Weights of a small CTC audio transcriber.
Model: 14.8M parameters, norm layernorm, width 384.
Training: 4800 steps, batches of 256.
Data: trained on phrases spoken by 400 fixed synthetic voices, 39062 training examples, 31.5 epochs.
Rows from block 3 of a small CTC audio transcriber, named by matrix and row number. Rows with one number within an expert belong to one neuron, the router's apart. Each number is 500 + 25 x the weight over its row's rms, rounded and kept within 0 to 999. All counts start at 0. Numbers have three digits each.
Before each expert's rows are labels from the 100 clips, of 14848, where the router gives the expert most weight on average: "responds to" is what is common among them. Only what is clearly more common there than usual is listed. The data: phrases spoken by 400 fixed synthetic voices.
# router: router (model.blocks.3.mlp.router.weight, 16x384), inputs 128-255
# up: expert up (model.blocks.3.mlp.up, 16x192x384), inputs 128-255
# down: expert down (model.blocks.3.mlp.down, 16x384x192, transposed), outputs 128-255

# expert 13
responds to: /z/; /oʊ/; slow speaker; /tʃ/
router.13:534480532524458477470486446463508505481481506513445465520462509489566501521518460492472511498513562531462492477492482462529524488489472525476485511526485494539474509523509511523487472517490488520505532482505491491472526507515532472478517545490479491485505512505493524498472475519508482537486514479502477497473540495485519479462525530507500473479469513537494522563489507500486472461464
up.4:505516542486521507492509478463524494496477530503479528490453507477538498511533508497493537513507434481489506535544507550541489492504478529481470534496493473517490493499483499507508515472512514470517482536517478534491492543491507552540495494469477519532518462504479500513465528464448495489501516509521530497501498430446485484518464512513481495470514517497468503470500526472513517541508
down.4:471549553444535479512484536514501475525495565510532558506504486494445484541497483510489493475533518517498504513537520525520517469463498503524520525495471512506529511490482477524480527465473525496469521560501475519553526507496529540458514487510464528444494493475526445532504510491468490486497500533531512540512495518484469462510485482511458503480460509505504504508474498494459493505471
up.5:488479526484487461525481473504525513499528530495460483487465482475507512510522524495500617520491544499515477453546496532492505502509528496498492458528430476491511481481491515542497509489490491495506480495479501521496459541512490497486539497492421509539486519463473484464488524538513487502481483501502496473515515524490510516465516509511516509461503481504446507504496476474490533469500
down.5:464495513487514494505504495483478520515479478475440500468489485472462493510518504500531495514453489469489496514522513503492505476497507468507522487513509495498512542534430500487500473532555461485521544494483483544505517463549473513460483491515505471513513510472536495411480494540513510474490534507469555477515516557538572523527475532499483496494537501485542479523521515553492492502495

# expert 2
responds to: /u/; text has "two"; text has "who"
router.2:470473490483488482511504489482512533484511507500481518552473506502518504504532471506499523528504489497468564507473491482551500465488549484481459504478475473487518496458499496478495503477514492476543534479507503525488532492456483476517521465503489490553493528467454519504502476522492506517537533479464511524467481511544535513515460483522514450482496506481538481509476491513521518445501
up.4:500498508541488569439530501496519493512503529530474496496485519492506448489519510510481496493480504501515523506492492471517477511523483488553511569524507551518490432492532498523503502446483526467506515506489446488500511532531528534490515538485508525524542472480509461483513519519477526532486463474491483472514496469510495478501450493501516502508476543519441527513493520486536460522500
down.4:482538538516500538516461495493455490525492530472526513498468538542491525429505510515534478525482510491428550478559500516458520481505530515489493528451476492501466457484510498498520481482501546491492500514511465479506446508501482517523509515508504560497508517507511518517464529521510492520488492482536486541525504488428515525499540490506477514518527530520500486547504511534461511485506
up.5:491523498481474544524511520488490443482480480559534510513501493496478534498491514492528554506502551520551463528528494538481503485476516551502520486467488525486488469525504503481480508501539522504480478531512516476517510508437503503456517539471487487481555463506538532498475503480462477438510524516511533513519474525517510518484489544486498483516536512540479506529474505511461463488552
down.5:462526538489485516515509478472485474476531511529481517514526518492450518488450474517486516488498516476493485485489497520519448505490538529495531536504496498487508541488533490484521506518518490488500501551506476511523492496494441488506511509529504468540538491538526496527492465492528511468492500543508524483491459494489498534505489497502497516534550532530495499500513494457473459503518

# expert 8
responds to: /u/; /m/; slow speaker; /j/
router.8:519507520510488512494513539498552507473541542519471536499491481501512539518507525509481508505515536510509468504476505538515492498482547463562484477527455459492554496465501512469518518505460516501555493509522477532500504479486460512474492538446506469536498521515490510469462466500497482480541511541500438503512470494522536517482551473476477526502504458494513500499507508485529512508567
up.4:471518455493489497589503497505454481544540450498530503506521511550492521481504490510512470467508527487519522504507501469496501479512500523554509523502527485549488467504495501528484460484496529528480520499494461474543502512443519493499487496483513553498509426514480499483496531505512473434492505511537449443491501497496467539542492522525484518510539511519538498500485493561478498519526
down.4:512486471494510526512519493484481556472525490473489479451500511477515510503498534460557481461493471497520507510517539428468486494525503501487473458515509531474500512451502507477538487495533493471519521438493523512528505513556511489500513504483482524532503453504505542492535538518520490482439513497475486502470488489502518537475520513502496556512462459473509485511538485523517512500523
up.5:476487484491472546510507486524554474508454483513521515521528531500487491477496498548538557454502457534508520488483536478482566490502495481501500495532494495473481502519467488502497447498540495485490496502498482503453563518546475459480490497500482488502487482510462509533501481498498557463526538516475535457518540534494455515495521503469505479509497514500519503501497472492463503473534
down.5:501485492489432507464484498498524525472468479467482554492513482482497509454514505555508514514481502487481514521480494491532484518510471505540492509500489508506545539457497432516496534496502482525491491478514488520493499496490477474578491485505504503489484489456461500517492505459499460501477496524513510542520512523515514507508462470466491469485536487447486496529516442487504499536485

# expert 6
responds to: fast speaker
router.6:508518478487483462514526502472512447530481515499481514461480484476519494466482515528487553507451514492489507519490455492506476496460515505507502497486480502473532457471500481505528486472496454498487520455484517471493527506470517486500520511544497488508539495507460495493490492517486489484499472494476550493514491498517479541530486554557471480474484506516488535555477449512528493443480
up.4:523521458500523521526479494515504499525492520470528499498548482492498472503533486493503456468553502482505520512534511468548498522530492481512510470518490511486498494512453510475482506508502496473501507544556467531495527485495512467486509518492492499502519430459540494515487597460439518481482497489518551505497478508490512535473438492478490490517537501489560508492508552517507514493525
down.4:502505560538501489448502469539523501484516525513495461549494505517516504513540450480484436488484466521538477446471512527472479538503505495476510515509526493511478500477574535517478502504467523488544547500486510520510473495505507491527470500497513473509498510473499514508486527519532482496509514525458480468507491475442497507463511470519488514519522440474479514540482529504499522471526
up.5:505538485488487444498501504508535505485479516509490483477463497521498496513579535517496449518543551477517512502506490551513511514554501525506500491491463468488504497477446499520492504503475524495503504512514530516520521487491518534533525486509479593484497453462522515529506507481477483542514537515525464525483525523516519497440512486489482489480481483493469513528488526478478507513523
down.5:509514466495462490459532521492487513503513449491428505486497533533550524531485448484497501483489513522522497462515528466468510495514490455516478515537522472508512480464491521493497481499471451509528494466522528507496484493531505506502515495479486531497479550520494485525506530410488476502467517519520485510465474512492480465479512463513497522497500492476453494504498509527475504499489